Rows from block 2 of the encoder of a small segmentation model, named by matrix and row number. Rows with one number within an expert belong to one neuron, the router's apart. Each number is 128 + 32 x the weight over its row's rms, rounded and kept within 0 to 255. All counts start at 0.
Before each expert's rows are labels from the 100 images, of 14976, where the router gives the expert most weight on average: "patch colour" is the nearest of a few named colours to the mean colour under the peak. Only what is clearly more common there than usual is listed. The data: scattered letters and digits in many colours. In brackets: how many of the 100, against the usual share in percent.
# router: router (encoder.blocks.2.mlp.router.weight, 32x96), inputs 0-95
# gate: expert gate (encoder.blocks.2.mlp.gate, 32x48x96), inputs 0-95
# up: expert up (encoder.blocks.2.mlp.up, 32x48x96), inputs 0-95
# down: expert down (encoder.blocks.2.mlp.down, 32x96x48, transposed), outputs 0-95

# expert 14
patch colour: brown (60 vs 12.3)
router.14 [ 66 179 180 109 178  99 144 139 117 119 132 141 144  65 102 113 141 116 164  81  83 135  98 148 163 125 158 136 145 185 127 108 141 166 123 156  96  77 145 177  76  75 128  73 112 165 103 166 154 156 133  96 143 150 183 109 118  82  77 136 154 161 173 151  89 138 102 130 110 142 116 140 147 175 163 155 154 123 193  95 120 143 119 148 130 165  72 141  91 100 131  62 130 115  74 101]
gate.0 [ 82 128 128  68 245 128 128 128 128 128 128  72 128  81 128  72 157 165 128  67 128 128 128 182 128 128 128  48 128 186 128 128 128 128 128 128 128 128 128 128  87 128 128 128 128 128 213 128 128 128 128 128 175  95 128 128 128 128  52 128  83 128 128 128 128 128 128 128 128 177 163 128 160 128  82 128 202  86 128 128  60 128  65  65 166 128 128 128 128 128 128 164 128  83 128 128]
up.0 [128 128  74 176 128 128  70  51 128 128 128 128 128 128 128 128 128  70 128 182 170 128 128  48 128 163 154 128 105 128 166 128 128 128 128  72 128 218 128  53 168 176 128 128 102 128 128  74 128 128 128 195 128 128 128 215 128 128 128 175 183 128 128 128 128 128 128 173  95 128 128 128 128  78 152 128 128 128 128 128 181  75 183 128  77 128 196 128 128 128 128 128 128 168 128 128]
down.0 [ 86 128 128 128 175 128  81  67 128 167 128 128 128 128 128 128  82 128 128  84 128 128 128 128 218 128 193 128 128  93  48  37 128 188 128 128 128  83 128 128  83  79 128 128 128 128 128 128 128 128 128  91 128 128 128 128 182 128 128 128 128 128 128 128 128 128 128  67  78 210 128 128  86 128 128 128 128  23 128  73 208 128 128 128 128 128 128 128 178 128 128 128 128 128  82 151]
gate.1 [128 128 128 128 128 128 128 128 128 128 180 128 128 128 128 128 211 128 128 128 128 128 178 128 128 128  66 128 128 128 128  68 128 128 128 128 128 128 128  67 128 128 128 128  73 128  42 128 128 128 128 128 109 128 128 237  84 128 128 128 128 128 128 128 128  35 128 128 128 128 128 197 128  75  44  24 128 128 128 161 128 128 213 128 197 128 128 128 128 128 128 166 128  88 128 128]
up.1 [128  53 128 128 128 128 128 128 128 128 204 162 128  88 128 128 128 128 155 128 128 164 128 128 128  45 178 128  75 150 128 128 128 128 128 128 128 128 128 159 128 128  88 128 128  63  91 128 128 128 128 128 128 128 128 189 128  70 128 128 128 128 190 128 128  66 128  43  83 128 128 128 153 128 145 128 250 128  81 128 150 128 128 128 166  76 128 128 128  77  77 128 225 128 128 128]
down.1 [128 128 255 128 128 128 128 128 211 128 128 128 128 128  99 128 128 128 177  88 128 128 128 128 128 174 128  29 128 128 104 128 168 128 128 128 128 128 128 128 128 128 128  86 128  56 128 128 128 107 128 128 128 128 158 128 128  58 128 128 128 128 128 128 128 128 128 168 128 175 128  68 128 177 128 128 128 224  20 128  76 128 128 176 128 128 173 128 128 128 128 128 128 128 128 194]
gate.2 [128 128 128 128 202 128 128 128 128 128 171 128 128 128 128 128 128 128 128  42 128 128 128 128 128 128 128  38 128 128  79  55 128  86 128 184 128  75 128  98 128 128 128 202 167 112 128 128 128 128 128 128 172 128 128 128 128 128  65 128 128 128 128 128 128 128 128 128 128 128 128 128 128 128  77 128 128  79 201 213 128  83  51 128 169 185 128 128 128  78 128  44 200  98 128 128]
up.2 [128 128 128 128 128  41 128 128  59 128  66 128 128 128 128 173 128 128 128 228 128  63 128 170 128 128 128 128 128 128 128 128 128 128 128 128 128 184 128 128 128 128 128  65  44 215 205 128 128 128 128 128 128 128 128  84 128 128 190 177 128 128 128 128 128  62 173 200 187 128 128 128 128 128 128 128 128 128 128 128 128 128 179 186 128 128 128 128 203 144 128 128 128 128 128  91]
down.2 [128 128 128 128 247  33 128 128 128 128 128 188 171 128 184 128  52 128 128 128 128 128 128 128 128 128 128 128 128 128 128 128 128 128 128  56 128 128  83 183 181 128 128 128 128 128 128 128 187 128 128 128  67 128 128 128 128 108 128 128 128 128 128 188 128 204 128 128 128 128 202 128 128 128 180 128 128 128 128  52 172 128 128 128 220 128 128 128 128 199 128 128 128 128  94 128]
gate.3 [128 162 128 128  72 128 128 128  48 128 128 128  55 128 128 128 172 128  44 101  90 177 128 128 164 128 128 128 128 128 128 128 168 128 128 232 128 128 183 128 128 128 128 214 146 128 128 128 128 128 128  94 128 128 165 128 128 128  18 128  66 128 164 128 128 128 128  77 128 161 128 128 159 176 128  56 128  69 128 195 128 128 128  70 128 161 128 128 128 128 128 128 128 128 128 128]
up.3 [128 128 128 128 128 203 128 128 128 193 128 128  87  77  71 108 205 128 128 128 128 128 128 128 128  68  73 193 128 128 128  96 128 128 128 128 128  75 128 194 128 128 128 230 128  53 128 128 128 128 128 128 128 186 158 128 128 128 128  89 128 128 128 128 128 128 128 128 103 128 128 169 128 211  70 128 128  62 128 237 128 128 128 128 128 103 128 128 128  85  81 128 128 128 128 128]
down.3 [128 191 128 102  67 128 177  93 128  55 192 128 102 180 128 128 182 128 128 128 167 128 128  65 156 128 128 195 128 128 231 128 128 128  64 184 128 186 128  33  94 128 128 128 128  79 128  87 128 128 128 128 128 128 128 128 128 128 128  98 128 128 128 128 128  39 128 128  68 128  94 128 128 180  81  92  99 128 128 128 128 128 128 128 128 128 128 128 128  81 128 128 128 128 128  89]
gate.4 [128 226 169 128 128 128 128 128 128 128  82 201 128 128 128 128 128 128  83 164 128 128 128 128 170 128 183 128 128 172 128 128 156 128 128 128 128  78 128 128 128 128 128 199 128 128 128 128 128 128 128 128 128 128 128  88 128 128 165 128 128 128  62 128 128 128 128 128 189 173 128 128 194  59 214 128 128 128 128  43 225 128  89  82 128 165 128  61 128 128 128  85  74 128 128 105]
up.4 [128 172 174 128  40 128 128 192  74 128 128 128  62 128  96  89 128 128 128 128  81 128 128 128 172  59 223 128  90 174 103 128 158  96 139 128 128 128 128 128 128 128  39 163 128 128 159 128 128 128  54  99 128 128 178 128 201 128 185 128  91 128 128 128 128 128  95 128 128 173 128 128 185  84 173 128 128 128 128 128 128 169 128  89 128 128 128 128 128 128  63 157 128 102 128 128]
down.4 [186  79  79 185 128 128 128 174 128 128 128  92 128 128  49 128  91  44 128 128  83 128 128  49 128 128 128 128 128  89  86 128 128 128 128 128 128 128 128 128 188 128 128 128 128 128 128  72 128 128 202 160 128 164  66 183 128 190 128 128 128 155  70 128  57 128  75 168 128 128 128 128 128 179 128 128 128  88 128 128 128 128  67 170 128 128 167 128 128  79 188 128 128 128 128  88]

# expert 10
patch colour: brown (51 vs 12.3)
router.10 [128 118  93  69 117 120  89 163 208  77 159 139  79 171 162 136 148 132 148 113  89  97  85 105 115  88 161 103 107 131 136 166  94 138  76  90  75 166 119 124 162  97 108 103 169 116  90 121 102 122 135 195 163 193 114  93  88 109  94 158 170 140 161  96 128 123 119 178 108 134 127 101 112  93 163  91  91  95 190  86 117 153 116 193 112 117 164 133 150 112  92 109 133 153 164 150]
gate.0 [128 128 128  59 128 128 128 178 190 128 200 179  77 128 128 128  39 213 110 128 128 128 128 128 128 128 128 128 128 128 128 128 128 128  75  77 128 177 128 184 128 128 128 128 195 128 128 128  80 128 128 128 128 128 128 128 128 128 128 128 194 128 128 128 128 128 205 128 128 151 128  54 128 208 175 128 128  76 128 188  62 128  63 128 128 128 128 128 128 172 128 128 173 128 128 128]
up.0 [128 128 175 128 128 128 128 128 128 128 128 128 128 128 128 128 128 128 128 128 128 128 128 128 128 222 128 128 128 128 128  64 107 128 128 128 128  47  70 128 128 128 128 128 128 128 128 128 128 128  38 128 128 128 232 128 128 128 219 145 128 128 128 128 128 128  79  61 128 128 128 183 128 128  87 203 128 189  66  78 128  89 183 128 128  46 128 128 172 128 128 128 128 128 128  61]
down.0 [173 128  63 128 128 128 128  89 128 128 128 189 128  79 128 128 128 128 128 128 197 128 128 128 128 175 203 199 128 172 180 194 128 174 128 128 128 128 128 128 128 128 128 128 128 128 191 128 196 128 128 128 128 128 128  59 128 128  44 128 128 128 128 128 128 128 128 128 128  55 128  61 128 128 211 128 128  73  91 128 128 128 128  62 128 128 128 128 128 183 128 128 211 128 128 128]
gate.1 [128 128 173 128 226 128 128 128 128 128 128 128 128 128 128 128 128 128 128 128 128 128  44 128  34 128 128  57 128 128  45 128 128 128 128 128 128 128 128 128 128 128 128 128 128  82 128 128 128 238 128 128 128 128 128 128 128 128 128 128 128 128 128 158 128 249 128 128 176 128 128 128 128 232 128 128 128 128 128 128  57 128 128 128 128 128 128 128 128 128 212 128  84 175 128 128]
up.1 [213  51 128 128 128 128 128 128 128  98 128 128 160 128 213 128 128  98 128 128 128 128 128 128 128 128 128 128 128 128 128  59 128 128 167 128 128 128 128  94 128 128 128 128 128 128  49 128 128 159 128 128  87 128 128 128 160 128 128 128 128  60 101 128 128 128 128  97 128 128 230  82 128 128  43 128 213 128 128 128  71 128 128  85 128  78 201 128 128 203 190 128  81 128 128 128]
down.1 [128 128 128 128 128  89 128 128 128  51 128  73 128 128 128 128 128 128 220 203 128 128 128 128 128 128 128 128 172 128 128 128  72 128 128 128 128  83 128 128 128 189  71 128 128 152 101 128  62  53 128 128 128 128 128  98  61 128 128 128 159 128 128  70 233 137 128 128  75 193 128 128 164  53 128 128 128 163 201 128 128 128 198 128 128 128 128 128 128 128 128 128 128 128 152 166]
gate.2 [128 157  52 128 128 128 128 169 157 128  72 128 128 128 128 167 128 128 128 128 128 151  73 128 128 128 169 128 167 128 128 128 128 128  77 223  68 128 128 128 128 128 128  89 128 149 102 128 128  95 128 128 128 128 128  65 128  41 128 157 210 164 128  86 128 128 128 128 128 128 179  93 128 128  65 128 128 128 128 128 128  77  93 171  87 128 165 128 128 128 128  37 164 198 180 183]
up.2 [ 99 128 189 128 160 128 128  83 128 128 128 128  92 128 128 128 128 128 128  79 128 128 202 128 100 166  84 128 128 191 128  81 128  76 128  45 207 128 103 128  35 128 176 168 128 112 128  66 128 128 128 128 128 166 176 179 128 128 128  99  64 128 158 181 128 128 128  84 128  96 128 168  85 128 208 128  87 128 128 162 128 128 128 128 179 128 128 128 128 128  75 128 128  86 128 128]
down.2 [128 128 128 168 128 128 128 128 128  40 128 168 128 209 128 128  70 128  57 128 223  96 128 128 128  88 128 128 128  67 165  86 128 128 128 128 128  39 128 128 128 128  86 128 128 128 128 128 128 128 128  89 128 128  75 128 128 128  63 128 128 128 128 128 128 128 128 128 187 128 128 128 128  83 128 171 128 128  60 128 128 128  42 128 128 128 190 217  60 128 128 128 128 128 128 128]
gate.3 [ 67  90 128 101 128  78  56 145 128 128 128 150 128 199  99 128  95  86 175 165 213 128 128 139 128 128 128 128 128 128 128 128 128 128 128 110 128 189 128 128 169 128 128  59 128 159 128 128 128 104  37 128 158 128 128 128 232  46  86 128 128 128 128 128 128  67 128 128 128 128 128 128 128 128 158 128 128 128 201 128  88 182 178 128 128 128  89 128 157 128 128 128 128 128 128  59]
up.3 [128 210 128  50 128 128 128 128  97 128 167  84 128 128 128 128  80 128 128  70 128 128 128   7 128 128 128 175  93 128 128 128 128 128 128 128 128 128 128 128 128 186 128 212 128 128 128  72 187 128 101 128 128 128 128 128 128 128 128 128 128 128 128 204 206 128 128 128 128 128  43 128 128 193 128 128 128 128 128 128 128 128 128 128 128 128 180  44 210 128 128 128 128 128 128 128]
down.3 [ 80 128 128 167 169 128 210 128 128 128 128 128 128 174 102 128 128  55 128 128  49 128  36 128  83 128 128 101 128 128 128 128 128 128 128 128  68 128  97 128 128 128 128  90 128 128 128 202 128  82 128 128 128 128 128 128 128 128  65  73 128 151 128 128 128 128 128 128 128 128 128 128 128  63 173 128 161 128  24 128 128  66 128  37 128 128 128  69 169 128 128 128 128 128  66 128]
gate.4 [128 128 128 128 215 128 226 128 128 161 128 128 128  71 128 109 128 128 128 128 128 128 128 128 128 128 214 214 128 128 128 206 128 128 128 219 128 128 128 128 128 128 128 128 128 128 128 128 128 174 128 164 128   9  83 128 128 194 128 128 128 205 128 128 128 128 128 128 128 128 128 128 128 128 228 128 128 128 128 128 128 128  52  93 128 128 128 128 103 128 128 128 128 128 128 128]
up.4 [128 128 178 128 128 128 128 128 128 128  51 128 128 128 128 128 128 128 128 221 128 220 128  66  53 190 128 128 128 128 128 128 128 128 197 128 128 128 128 128  73 215 128 128 128 199 128 167 128 128 128 128 128 128 128 128 128 128 128 128 194 128 128 128 209  68 128 128 128 128  47 128 128 128 128  70 128 128 191 128 128 128 128 128 128 128 128 128 128  48 179 128 128 128 128 128]
down.4 [128 128 128 128 128 128 128 128 188 128 163 128 128 128 128 195 128 128 128 128 128 128 128 128  91 166 128 128 128  37 128 128 254 164 128 128 128 128 128 128 128 128 128 128  79 198 128 128 128 128 128 128 128 128 128 128 128 128 128 128 176 128 128 128  79  66 196 128 128 128 128 128  36  51 128 128 189  69 128 128 128  79 128 128 128 128 128 128 242  71 128 128 128 128 128 128]

# expert 23
patch colour: brown (42 vs 12.3)
router.23 [138 127  91 119 134 116 129 126 150 130 153 165 132 115 152 118  95 135 180 111 128 157 107  79  76  94 197 154 135 114  88 169 186 122 179 185 162 116  88 148 156 144 118 103 136 127  82 160 106 158 113 209 110 151  96 150 137 137 137 183 159  73 115 124  94 144 138 156 109 132 144 115  98 148  86 114 206 100 156 130  93  62 120 157  81 142 123  79 144 113 184  76 124 176 107 181]
gate.0 [168 128 128 128  68 191 128 128  76 128 128 128 128 211 128 128 128 128 128 175 128 128 128 128 128 128 165 128 128 128 128 128 128 128 164 128 128 128 128 128 128 166 128 128 128 128 128 128 207 128 128 128 159  90 128 128 128 128  22 221 128 128 128 128 128  87 128 182 128 128 128 255 170 128 128 128 128 128  86 128 128 128 213  81 128 116 128 128 190 128 128 128 169 128 128  75]
up.0 [222 128  72 128 108 107 128 128 128 128 128 128 128 128 128  95 128 128 128 128 128 181 128  84 128 128 254 128 128 128  93 179 128 128 223 204 128 128 128 138 128 184 128 151  71 128 128 128 128 128 128 172 128 128 128  92 149 162 128 128 128 128 128  64 128 128 128 206 128 128 128 128 128 128 128  55 128 128 128 167  57  93 182 128  73 128 128 128 165 128 128 128 128 180 128 128]
down.0 [174  69 128 128 128  79 128 128 128 128 128 128 128 128 128 128  43  96  67 128 128  77 128 174 128 128 128 128 128 128 128 128 128 128 128 128 128 128 128 177  54 128 128 128 128  53 218 128 128 164 128 128 190 128 128 128 167 128 128 128 209  93 128 164 128 128 128  88 128 128 128 128 128  19 128 128 128 128 128 128 163 128 128  26 184 128 128 128 128 128 128  40 128 128 139 128]
gate.1 [128 128  82 158 128  69  76 159 145 212 128 128 128 169  54 128  31 128 181 128 128 128 128  86  92  98 173 158 128  56 128 128 128 128 128 180 186 128 128 159 128 170 128 128 128 128  91 128 128 128 128 128 128 128  94  95 147 128 128 128 168 128 128  57 128 128 165 213 128 128  81 128 128 128 180 128 162 128 128 190 128  89 128 128  65 128 128  72 128  97 128 128 128 175 128 128]
up.1 [128 128 128 128 128 128  78  97 128 128 128 128 128 128 199 128 128 128 128 128 128 128 176 128 128 128  41  94 128 128 128 128  81 128  76 128 128 128  88 128   0  97 207 128 128 128 128 128 128 201 128 128 128 185 128 128 128  79 254 128 128 175 128 128 128 128 128  94 128 128 128 128 128 128  75 128  82 128 128 128 128 128 128 128 128 128 128 128 128 208 128 103 128 128 128 128]
down.1 [128 128 128 128 173 128 184 128 128 128 128 128 199 128 128 128 128 180 128 128 128  82 128 128 128 128 128 128 182 128 128  75 128 128  62 128  85 128 221 128 206 169 128  94 128  93  82 128 128 128 128 128 167 128 128 128  72 149 106 128 128 128 128 128 128 128  26 128  75 128  64 128 173 128 128 128  42 128 128 160  78 161 128 213 128 128  86 174 128 128 128 128 128 128 128  82]
gate.2 [128 128 128 128 128 128 128 128 128 128 128 128  87 128 103 178 128  94 128 157 128 128  58 128 184 128 128 128 128 155 182 128 128 101 134 128  72 146 207 128 128 128 128 128 128 128 128 128 128 128 231 128 128 128 128 128 128 128 128 128 128  56  44 128 208 113  51 171 128 128 128 128  50  62 102 128 128 128 128  62  80 128 128 128 128 128 128 128 128 186  82 128  64 128 198 128]
up.2 [111 128 128 128 128 128  75 128  84  82 128 128 128 128 128 128  95 105 128 215 128 128  48 128  93 128 128 128 128 128 128  75  37 165 177 128 128 202 128 155 128  92 128  52 128 128 128 128 128 128 100 128 128 191 128 187  81  77 128 128 128 156 155 128 128 128 128 128 128 128 128 128 128 153 164 128  70 128 106 128 128  81 180 128 128 197 128 128 128 128 128 105 163 128 128   8]
down.2 [128 128 128 128 128 101 128 128 128 128 128 128 199  55 128 128 180 128 128 128 128 128 175 128 176 192 161 128 128  42 128 181 182 128 128 128 255 128 128 128 128 128 128 128  91 128 128 128  80 128 128 128 128 128  82 128 128 128 192 128  88 128 128 128 128 191 128  54 128 128 128 128 128 236  96 128 128 128 128 128 128 128 168 128 128 128 128 128 128 128 128 128 216 128 128 128]
gate.3 [128 128 128 128 128 128 128  90  64 128 128 128 128 128 128 171 207 137  61 128 128 128 128 128 211 128 128 128 128 128 128 128 128 128 128 128 128 128 110   0 128 128 128 163  41 128 209 128 128  74 128 128 128 128 128 190 128 128 105 128 128 128 128 128 189 128  44 128 128 128 128 214 128  55 128 128 128 128 128 128 128 128 184 128 165 128 128 128 128 128 107 128 128  55 128 128]
up.3 [192 235 128 128 128 128 128 128 128 175 128  77 128 128 128 128 128 128 162  21 128 128 128 128 128 128 128 128  43 128 128  81  67 128 128 128 194 128 128 128 209 106 128 189 128 128 128 200 192 128  84  53 128 128 128 174 128  65 128 128 128 128 128 128 128 199 128 128  94 128 128 128 128 128 128 128 128  74 128 128 156 128 111 128 128 128  75 128 128 128 128 128 128 158 128 128]
down.3 [128  43 128 128 165 128 128  71 128  56  66  86 128 128 174  77 128 128 128 128 194  83 128 180 128 101 128 128 128 128  62 181 128  79 128 128 128 128  91 203 128 128 152 128 128 128 128 128  88 184 128  65 181 128 128 128 175 128 128 128 128 128 128 128 128 162 128 128 128 128  62 128 128 128 128 162 128 128 128 128 128 152  78 128 167  89 128 147  40 128 128  49 128 128  72 128]
gate.4 [128 128 128 227 128 128 128 128  71 128  53 128 128 174 128 128 128  61 128 163  64 157  16 128 128 128 128 128 194  68 128 128 128 128 128 128  95 128 128 128 128 128 128 151 128 128 128 128 128  93 128 128 128 128 128 128 128 128 128 209 190 128 128 128 128 128 128 128 128 128  51 128 168 128 128 128 128  51  18 128 168 128 128 142 128 128 128 128 128 175 128 128 192 128 128 128]
up.4 [128 128 128 128 128 128 128 128 128 128 128 128 196 128 128 128 128 128 128 128 128 128 228 128 128 128  32 128 128 128 128  77 128 128 128 128 128 128 128 128 128 128 174 128 128 128 128 128 128 128 128 168 128 156 128 128 128 184 128 128 128  22 128 128 128 128 128 128 163 128 128 128  67 128 128 128 128 185 255 128 128 159 128  44 128 128 128 128 184 128 128  59 128  71  48 128]
down.4 [195 128  66 107 128 128 128  51 128 184 128 214 128 195 128 128 128 128 175 128 128 128 128 128  80 144 128 128 128 128 128 128 186 128 128 128 128 128 128 128 128 128 128  53 128 128 128  49 128 128 128 128 128 128 128 128 128 211 128 128 128 128  82 145 128 128 128 128 128 128 128  53 128 212  62 128 128 128 128 128 128 128 128 194 128 128 128 128 128 128 128 172 165 103  59 222]

# expert 12
patch colour: black (100 vs 36.1)
router.12 [162  70 122 147 156 126 110 122 155 142 169 112 166 139 173 108 148 113 121 121 175 128 111 167 110 134 122 131 104 121 167 127 165 148 123 118 125 105  48  51 168  90 117 145 108 195 113 120 117 106 104 174 104 141 161 212 124 132 132 141 147  49 146 139  84 104 109 135 106 135 183 181 127 121 129 136 138 140 151  81 128  98 200 107 109  49 188 126 124 122  91  98 163 127 127  75]
gate.0 [128 128  48 128 128 128  43 168 128 128 128 128 128 149 128 128  59 128  51 128 233 128 128 207 128 128 128 128 128 128 128 128  89 212 128 130 128  59 128 128 128 128 128 128 128 128 128 131 128 171 128 128 128 128 128 128 213 204 128 178 128  60 128  35 128 128 128 128 128 128 128 122 128 128 128 128 128 131 128 128 128 128 128  55 110 128 186 128 128 128 128 128 128 128 126  87]
up.0 [128 128 128 128  96 128 177 128  73  58 128 128 153 128  74 128 198  26 203 128 128 128 128 128 128 128 128 128 128 128  39 128 160 128 128 128 128 193 128 128 128 128 128 128 128 128 128 128 198 128 128 128 128 128 128  66 128  40 169 128 128 128 128 128 128 128  45 128 128  68  62 128 128 128 128 161 128 185 128 128 128 128  66 128 128 128 128 128 128  75 128 128 128 128 199 128]
down.0 [128 128 128 128 128 128 128 212 128 128 128 128 128 128  38 128 128 128  83 128 128  19 128 128 128 128 128 128 128 128 128 128 194 193 128 128 128  25 116 128 128 128 128 128 128 128 128  90 128 189 128 105 128 128 128 128 128 128 128 118 128 128 228 128 128 128 128 128 128 128 128 128 128 128 128 205 128 128 128 128  42 128 128 128 128 128  77 128 199 128 235 128 128 168 126 128]
gate.1 [  4 128 128  46 128 128 128 128 128 128 128 128 122 128 128 128 128 128  74 155 128 128 128 128 128 128 128 128 220 128 128 132 128 128 128 128 128 128 175 128  43 128 128 140 128 182 128   0 128 128 128 128 125  87 128 128 128 128 128 128 128 128 128 128 128 214 128 128 128  87 128  53 128 128 128 128 128 128 128 121 128  83 128 199 128 128 128  51 128 128 128 128 128 128 198 128]
up.1 [ 29 128 211 128 128 128 128 160 128 128 128 128 128 128 128 140 128 128 145 128 112 128 128 128 128 128 128 128 128 128 128 196 128 128 128 152 128 128 180 128 128 128 128 128 128 128 128 128 128 128 201 128 128 128 106  11 128 128 128 128 128 128 128 128 128 209 131 128 128 128  53 128 128 128  87 255 128 199 128 128 128 128 128 205 128 196 128  67 128 128 128 128 128 128 128 175]
down.1 [128 128 128 128 128 128 128 137 128 128 128 128 128 128 128 128 158 128 128 114 128 128 128 198 128 128 128  53 128 128  58 128 128  93 119 128 128 245 128  77 128 128 128 128 128 128   3 128 128 205 128 128 128 128  52  94 128 128 128 128 202 128 128 111 128 128 128 128 128 128 128 128 128 128 128 173  74 128  78 128 128 128 128 128  94 128 128  38 128 128 128 128 128 244 128 128]
gate.2 [ 81 128 128 128 128 128 128 128 128 128 128 128 128 128 167 128 255 164 128 128 128 128 128 128 128 128  85 209 128 128 128 128  34 128 128 128 128 128 128 246 128 128 128 128 128 128 128 128 128 128 128 128 128 128 128 141 128  30 128 128 128 128 128 212 128 128 128 128  92 128 156 161 128 128 128 128 128 128 128 128 128 128 128 128 128 128 128 156 170 255 128 128 128  79 128 128]
up.2 [128 128 128  78  76  99 128 128 128 128 128  28 128  79 164 128 181 128 128 142 128 128 128 128 141 128 128 128 128 104 169 128 128  72 128 128  81 128 128 200 128  48 128 128 128 128 212 128 128 128 128 128  80 128 128 128 128  43  52  38 128 174 128 128 128 128 128 128 128 128 128 128 128 128  51 128 128 128 128 128 128 128 128 128 171 128 128 128 128 128 196  56 128  49 128 128]
down.2 [198 193 128  67 128 128 196 128 188 128 128 193 128  82 128 128 128 178 128 128 128 226 128 115 128  63 128 145 128 128 128 128 128 128 128 128 128 128 128 128 128 128 128 128  78 128 128 128 128  80  29 128 128  65 128 128 128 128 218 128 128 165  33  84 128 128 128 128 128 128 128  84 128 162 128 128 128  69 128 128 128 165 128 128 128 169 128 146 128 128 147 128 128 128  71 169]
gate.3 [128 128 213 128 182 238 128 183 118  52 128 128  64 128  39 128 128 128 128 128 128 128 133 128 128 128  60 128 128 128 129 128 167  17 191 128 143 214 128 128 128 214 128 128 128 108 128 128 114 128 128 128 181 128 128 128 128 128 128 128  52 128 128 128 128 128 128 128 128 128 128 128 128 128 128 128 128 128  65 128 128 128 108 128 128 128  66 128 128 128 128 128 128 128 128 121]
up.3 [128 128 209  58 128 128 128 128  28  76 128 128 128 128  48 221 128 128 128 128 128 128 128 128 128 128  79 167 128 128 128 128 128 128 181 128 128 128 106 128 128 128 128 223 128  95 181 128 144 128 128 128 189 177 128 128 128 128 128 128  54 128 143 128 128 128 128 111 128 128 128 128 128 128 153 128 128 183 128 128 128 186 128 128 233 128 128  75 128 128 167  69 128 102 128 128]
down.3 [157 221 186 134  66 128 108 128 128 218 128 128 138 128 128 128 128 128 128 128 127 128 128 128 128 128  59  52 128 150 128 128 128 128 128 128 128 128 128  85 128 128 128 128 128 185 128 128 128 128 128 128 128 128  44 128 128 128 128 169 198 128 128 128 128 128 182  84 128 230 128 128 128  76 128 128 128 128  92 128 229 190 128 128 128 224 128 128 128 128 128 128 113 128 112 128]
gate.4 [128 128 128 128 162 128 128 210 141  10 128 128 128 128 128 128 128 137 128 128 128 128 128 128 128 128 255 128 161 128 128 191 128 128 128 128 128 128 128 147 128 128 128  65 128 176 128 128 128 128 128 128 128 128 128 112 128 128 128 128 128 128  76 128 128 128  37 128 128 128 128 128 128 128  63 128 255 128 128 128 128 223  87 128 128 128 128 128 128 128 128 128 128 128 128 128]
up.4 [128  55 128 128 128 128 128  23 128 128 188 128 110 128 128 128 128 128 128 128  70 128 128 128 128 128 128 194 211 128 128 170 240 128 128 128 128 128 128 128 128 128 128  45 128 128 128 128 128 128 128 128 128 128  52 128 128 128 128 180 128 128 128 128 128 128 128 128 128 128 128 128  63 128 128 128 128 128 128  96 112 128  47 128 128 128 178 194 128  73 128  26 128 162 128 128]
down.4 [128 128 128  85 183 128 128 128 128  64 128 128 128 191 128 128  82 128 128  40 128 128 128 128  12 128 128 189 128 128 128 128 128 176 128 128 128 128 128 128 160 128 128 128 117 128 128 180 128 128 128 173  68 128  92 163 128 128 209 128 128 128 164 128 128 128 128  47 128 128  47 128  69 128   7  95  67 128 128 128 128 128 128 128 128 128 128 128 128 128 128 128 128 128 128 128]